python train.py --model="CTC audio transcriber" --dataset="strings of digits, spoken by a formant synthesiser in many voices" --train_examples=39062 --n_mels=40 --hop_length=160 --input="log_mel" --spec_augment=false --win_length=512 --tokenizer="char" --vocab_size=20 --arch="quartznet" --norm="batchnorm" --hidden_act="gelu" --depths=[2, 5, 2] --kernel_size=25 --stem="single" --widths=[192, 288, 432] --init="torch_default" --residual_init="zero_last" --optimizer="muon" --muon_scale="original" --learning_rate=0.019 --momentum=0.95 --nesterov=true --orthogonalizer="newton_schulz_5" --adamw_lr_other_params=0.0017 --max_grad_norm=0.5 --max_steps=5500 --batch_size=256 --epochs=36.0 --lr_schedule="cosine_restarts" --final_lr_fraction=0 --warmup_steps=550 --weight_decay=0.03 --adamw_weight_decay_other_params=0.01
Rows from block 6, named by matrix and row number. Rows with one number belong to one channel. Each number is 128 + 24 x the weight over its row's rms, rounded and kept within 0 to 255. All counts start at 0. Numbers have three digits each. After the name is the row's rms in percent of the matrix's.
# convs1: first pointwise conv (model.blocks.6.convs.1.weight, 288x288x1), inputs 0-287
# convs3: second pointwise conv (model.blocks.6.convs.3.weight, 288x288x1, transposed), outputs 0-287
convs1.141 099:132181136128127143095113137147145126190150148106076096138121078169131146114149106117135177092119121139101206126163098139140128103089155099133087141129115126163137148145072135130167104142142106131147138153106115114140176154115170158153146120150175207119114140150116147073119075106126121129099116142110125107091139130131119104161088136123193136097120115105152132113116154101127145131134108147122099126157112113139124144158093121112102131097138139143146127084078097104143160138137150137164157157119127129118154154114131158118099070121122132109111133124115147130116118126153104131142116096134094151145110129085127102098140149117138129119165130118152154125164130161161141132133121122114174115131141108112119102158104143129140089129131140118119118141105113128164129129102105084140138094158098099106127146098113087196089125127137102118111148140105116116104122073148137115
convs3.141 100:134132107112132142123125160151144155157149104145144134119145139108144106112114104142119155163129136168091149172111126090097147094167134089102090106122128150132126121122145170134157115112095147097166128145138135101124130140111167121114149087170133123110128132168072161085133092106135122096147139167137108063132122158147110133095120100103113152090148128125169124136122125154108119145135098083077113108162108125127120139121113127105117101145087155129157125138132176132123167150146131137110122166104119138153129130094152154126098159148199090155159132081135134150126141083152115116127097080142122178074148134146071125156130123130090121159111128138137154142125090115107109101089111099126149137138123145116084122117096089151127116134112130073086136138185147128160094180104150095097101130121110092092124164120108125128116135147116134109129120171124127148128130109147101131
convs1.142 103:158137085119143134112117140160111161083119154129150132112089101149123134152101121142137086121124116090126140133143129208105093136108163104142123177114125124150111109198115131142089124055132130105123119126093164103099110099098124131104130157126102162126155119122136129127113154195182085077141120111075159162112084137152158147154133128135192102138168093136142137113100126093114123139149139127140120132150161128103117062132123152118155138115106161103112129095096112097138161121114152099154154140178118137119085130118124127116143165103130142111151105143150112123135152144125140113110146120116110117161095144145155144108195139160122108103130146156131105134124150108133128125126100099117133163112104135137056121100149111129117089143119137112135127136132140134130128152101129128122108113130183142137123146083140083163123133119115144131110182137147121121141104092106131104
convs3.142 109:108129111109100077167134119155119133130137131086135123148201133182141118120114114136113148110136158108139128098139093132132114145083148127123126066142116132133152114138098100143098140131119136135156141110154147071111145163116137132117154106118120145095078108123172144106123131149126191096126147175154172085172102119165146127117135138089096098137144129146148109149094134117114129074083115152148124140145152105139105090133170102158163169101121115142130112096131122135105100142104155101158140097140091065126109133100119121086135136117187125123131133149146139115125113110154118114149128151126129120129091143097119139097145128091132114138190123095107136108126108141098133161100141096157129143132107088142140136133153137152110079132124141168120168106108123144146120105131114140126121176106145117127147121110101104113124094142133186138090103132115191145163136147158076120
convs1.143 082:120098130091113156120081140131122152150100127134119138129120117139101131131194125140113144116114149121150101064109113094115082130161133094155146174103142087138121158100140125099132117151130193131163099167145144155104184177140136094129111131128111122110124144112154124100104072143149136118148114096178070112127116115066134150080153148134133136131117137129135167117141127097110140148169093122163179118146108122084115155118164139138137136133136107152125101144115112171123109124125101129116144130151141164124134133077103134073124133111146126137133100140135165121115134105117134132096122172130131155154146094156176129124191101121132113106140154144125153158133150138127083141109129085133133167125104087150133133099129158134098149125135117160173145101121125148154133130153106122120133165139127144128124095140106092095115126072121111120139114087134097149164138123059116141
convs3.143 096:129194082109083122125114113129106140123115115117105147103135126109095101098135076114132162106095126127128115104095123117134131127165147114084090130106127121115156136157120131132101138051146113105151099117120088098130085137126134177146169143147092166147147143123107130118095115130126113145139149188134125123116154148116116166079094124105091103089118106121139123156117123115157094132157132117087119134161119149091189107174090145114119119147096149109109151087138105147153132111118124133148149137127122136153124143140141135131088103126131103081125166128119104123106120138083103123097160094091152133117133115129159126101080102129081109167142110118082170099141100160159150108155087147147132126153094093107116134105113153107089131114141144144106109140187133093156097103133150129144144099130110111120145108138131181097124123123122076064127130133140129137117116131152148129
convs1.144 107:102152141087169106120158087119160110102136119127128156155137125131118150143123131113118090144118108135134135144105082128116075130128143135105096165148134142076142139133130187133093203133151124117137170170139107128143127132130123118116141161111167114112129128141109128176120159076133130144174157124089164122117091135112147128128096135111129109160149129114147092161047099105163166129112135136165148097165149137115093070141112100142185140139190146082170135129159157159202129130109114131106102140144131137128092140143159101153126153110115126097167126124132088118135171113140143092120152093134108152192159164108111101119157111112150115171111147110106161116133105137117140122114125129121145099140131121078095138129107115130103097135117158120126114175120118160131151110141144145155127126132120096118124127118124121123155116152107161149148124102121143138102117114132104118
convs3.144 097:109129122099123115149128104122134166143072113107146093116102092147124150131142155104138185068124141145119102136150131116126129123131113150151105139136160136158128130055158176088161137159150182103107133119146148143124098155111114125139105118121108151122132155102103060095101111104131123107101132155116115130140087135131170118139106151150094193117104158093138127143152059114136170104128135147090129139146167093144140165096181152146095147179146108135166143124115132092119126123107117119160124129091107144125133167092153135106141155129105143170146143126144145099168136155070136125189104130134151125103116103143123124146087094138144173116117086158118109146168151105158121079133151135103114131132166129106133141141097121149137153102141140121106105137159109136127121131155113100107136091108104113102143138117137137099128141118103137122148148107153128120182120101137129139
convs1.145 100:150119067107167092151096104119128170169145111138111105123158148146089144145096102137155156125119085130100166168140131092108115098146114112132059082129099168137136072139177154139177119108135130131168114158115099095168142136122133129128148170127131110135112119143129102186121118103144144073114165157166118116095064114160134123163133171120122139136132146145167154126088067167161140127106130115136139128108128133096124112086138104096143114169136113112101135173104154135139126110114163153138181121113158161108146136109147138114120127088109121154132127137095137120121123112150120090132118092118086140130101167105115163134100138123125105112134137158135106167139128155140113119089159108146107161133165117117101127141157123116131123132146108130145100150127107082147119145122157139152092116135152133165143099123140109135149158141117139112119090130149112141187095113116149132
convs3.145 101:114147127073112122108117108131133134096129129136103124099166111126147167147147146101121124085163099135173149112123179103111130134141121127108133132134168114143127102129114136099115151106123133147118101148087140087137136135112126094133108101156121092087096142130103102076155107139127112146091141142182101152136094106104192109149127103133162108109110130085127153094150101104149134144113143143109136085097107100129134108135104148173112125134119111188157125125154107129125132162107111111142165124095138133104109154112135133098108136158110119162093099089143099153119091153161151138177170170127118136141108111052153117120105155147100128092088094149138123107172163152139117159121125106134131126111102097110123133166102134127150087120124170106127122124123099099113116103142100109144157145114076111057140123141099139106125164095132125125109111092159150120099108174091137130
convs1.146 113:121142080127123139124165122114116175074148115128118143121165135139139126173147135122152120145141128088117129086087103176106093117097131093114149090118156116136118105126175150104154117130128119121129168114152099116143123116119157088159146053166093124119123113156140092155139128151124118086132112133125148148203120134131121146150156119133094160114167104069143146170076160079153110090150149139174106115115111130144142130108138090120164112152112134120170121132121105155119141107113094098100108129129132155136143117115103106145172095164103130124131118181138131146140130133090130078127104089133129116138130160124129125133107143110127093072127160142100108112143132140106131133100112108125157093127137119137134132113110066125156158103162130133145104102139109133120108095118132144094131163140131077136123134100135144155163144133130194147148172160113145091145120127125087104
convs3.146 096:100086104153102140184105125131129171149106105142139122100177099105111105095146147139095124111129113100129169144152092111147140125089070143172105139121133121181122127151106144098158169063077164137116108115101100165128157129140096138154109134121093148125131130100133107106136135147133131140106091153124120123122116125091111088091128084085130132124117104159119136116127140163136134069126111120088109096111108103118146158123134098139161110156132128131079113082136103092172167134135146111125175126137128112137115140099068117118131122120110119160129151129115127125109102118116123094106147127112143130120130102159136145137131155147126082142150149133115098086112126160124160109147146120113110158147106138180142143095099071160079147141114156154126115105160129102093145126147099090147083137128145081138132105118138134092131124098138090130119085142149133147128161117072140155
convs1.147 104:146134141106111120117112093154160138102118154125148144130179186129105100120073122153128147119126136099130177090121121141129142163151116131124139156143129125137114178107154099172185127135131155130134159168112089129098144150087099127130134142123114109119141140072143155136143106127060174114123155156127109094102133133139135118130150110121157144131115088149123121192146157145120158149103142110149134139129079095145098122154148109107138147107073143126107106151120136130117113124120174140104108180193106119144133147144133116129105127141133121052152116105052120166130171119143121139152136141131110127150089152128111097139097108128145136113121174128106133123161123123130082127119130171123138164123163119151110148113128128137109110123112132131115113142094139176111128142151155118124126137162170101148112138139115080130120154126104084127106081095167115124146140076115112172
convs3.147 106:134080107135131132143144147145132123138132150109157150095195160152109135104122141163153145137166142175104143162138108113118125106140227161123110119132136105110114138112112109139087111162120129120167122189130128125112124135126089128121111133078113127134140164113095092140140113115126139146140135146112116138163138121133125123133112140084118135126131121078131113056100084119144123095117136135122145110155111116108164131118133140123127134115131148116116123085113149205131098157127046072108143154103159113125172119089162124142120109143113126138115117125151104171105122145132106116119103102108121116107104105094113138140143179096121091101108127129159132102125129116148094103119175103121123147107080169166112112145117095103100141113164125135095170157122103084128125095161119135085125160129160092146152123153143122144095129110124137122166111083153132152120126130125106099
convs1.148 092:139102131123110156126179151153134125093077086156132130161108165106130144161107122127122138112147182115096145116096087159114135131103156121110105100118117156151125153146153114115136122122189126131150134113159085113119126124125116128112136140124112106112090116120142117145129095164183119133121168116114094132136122127098091055155104164145192114120136115123112098147126111119139113101146112149143104119105096140155102120129081137152114139097141145142167119122148152117088143138131154123117181128129124172111113129146120121147155143107120077134163116156157128123128192130161120108126118067138081140070123163159116137107120166107114099055148123121161130115086145147121126106161139147109148126149085122090083138152104156157141109137095113135085111143162120161126121094119118113117107119078110166126129158136133112169136108154125147123150074133137125120129116125129148084
convs3.148 108:108115135119127119085128086122101111165193119105123156088138143095122119158119108111163126073134114116136120104139066135120121129112141076138149116129140135133100113131119177129141124148124116121106161128152124125126121069138123121159114152172115148114089134148099109096100132112133104151098145141108108111113119141132197110109119119133145139125142134150138166140163177110122130105146142119100129129236159137131147111104149113123120178159117132126166095135106146115163157120067175110143101115104116132134148151153164142080092111139124127162113135139141129131122122149154123114146140079130145146108141153130120135063129152106151154176127113127116144107114108131134161133115123122156144148156136147104111120090178119127168126178102121145142147122070155157113135119108118091097127122140117107102121133139167144073120156138130153150117108155164111170114177137140140137
convs1.149 091:120118101146123110133131099151142185139102118140155133132095127071145104113122090148100120132140120108130099131181127127102104125099133145095120171124142126111121136093116114067103124141129114144134121113120142115170128077098136072123128153125120130157144123114173134189117186166123130187127141154120131127126129118109153156118153164125120128137106178086127114143114128105107134103115139116118111149083142142120103123150087139102145125139143124123107120117147137167133150155119087134113105131120143092138149090198187149171150134114147126115131121145129109152158124154117120096138114140093088130107103108155131106106122095165118107173105110125120129127117181159167204144137145129136115103149144071110122116169109194121147123165165153097137144127159099102108116119108106131140120117135143101147123107111106181157136170118129137118115134118074157131152134093135139085
convs3.149 093:131137138131101134153091080169101128121086098102113098085162119212149142133105152129109166088131140116113114111130081139145137130108166138127155087126149132128121131115143136134173111088170125106126116106117119142118112159148108170126132115155166112130120139145127171094136112166121102064126123154159101132086157147148132103147095093170147164123087145153124126169152131159145133162115141101115130096121102173156112166139149106135128122145082112136149098117142113134114169123143115112165120146115136129141118122110150118156123128110138155156160126139153134109110182105133123149101141169102114128142111140128120130108062137119116157141146123085127143091153116123132085163132086103109099134144135085087138141124122123117084127137138102048107119122134110108167109138147129104161153112149094082112122130142139147101150133143145142120172090172109091105093147107133123124
convs1.150 103:100153108081124113120157162084133115177141127144108085111154089139143146089086142117108108152162206121174133158142136142128103138134195106141144101149132127160131096116145116105138126124131137115126148118143093117128120146058136124085121207121126113102133160135166147098107128139139126167087149101172182135138091142099083120114175122111134112105125143117117122117134147133123145150120150140124144122108140133145109124122114120099143146140101134157178133084160136087126108167139136138149192132160127093128135135107103132107147155136087121121162147108147131099144110150103128137128133154137130140179205140145113107104143150133134142159093160128144143132126137150138155118139164138133128170093105097113121161118131110104153064142118129130138120143116149139150127130131149105201142122153124109166114108113126111158141146159134131130130085086135101104115151121108134135
convs3.150 105:146114175127046137118135118102130181151127151116135112115131127131098087152123163134165168110131140107125141107098189102169132077145085112085103162106136128135140142141110120121094104132107109133128128118095131134171109093129105142150099119132091126181138111128187168165118093147130090120144129137128139117110128130118144132141128133126156147144066136141142141116158150154112163136096155134132112111111120163143156112168158104097136104132143101157069129132145117052111093124139139134107162106129113102151096128106148120147121056138107167106136119119150124148128124112133113148166116135143128121132175167131140123167193122132175141154122176120155108145150132122131107126136127136153139106111108145122124122142090134105174092130114115069116151149151159102136109081153132145135139107130124106174137145127115095162115095134094149105106115131129124120112156126092141111
convs1.151 101:107091179061092121114142112172135093097081125120128102174081146085153121202098100148142082159135116097175150173107132121122120126148104104092135112155138118131118117112156165161123176114091106145085119125114145114125126104129125153131092130141103108128113162112138124139144129085111158128185132138096154171136149134146183131115094142128110119129107111165097146114099137123142105164085134117126145151142135108104138098107094118133125155092158139103181137092107169118133113092150115115101160120139123087126146106145120143107123146154115114137094112110139162114142119113161139101142127098120144131128145135075111134128173129105130161167152189090140120107131123086075116115141135100136119105104137153162135118117129151142107116098155138111134124138101088133123122148133098102145121152126096137164129187149114101137136134156135135078124109113116132156119140122107124150
convs3.151 089:145143147160157110107155104105106136130138130124152162090130124141129128117185133111097126111092134143144126122128132133109132155079122078152123129142146101123131145145157107153125123162112166105074118151136117137124128172099134119092113141136108115069101138167111147122128082092106120133122153087113149148123111103152156118122142117129156158155112114141149154128068149132099186118132072149112168167157106134079180152144131140083097111147165101163123156109173127106145178139173134140136182144122159098119115103121136179131095151108135130138111145104099083143120109110130127087108144081137124170182148119117129135106137187133128161154116136162129126176137137089169136130094103148132128142163119085150147150149115166151165089144118128088127140102123148128104146140163133099103147137118129136106131098113093107129127132107124150109098147109096134150128128159124125114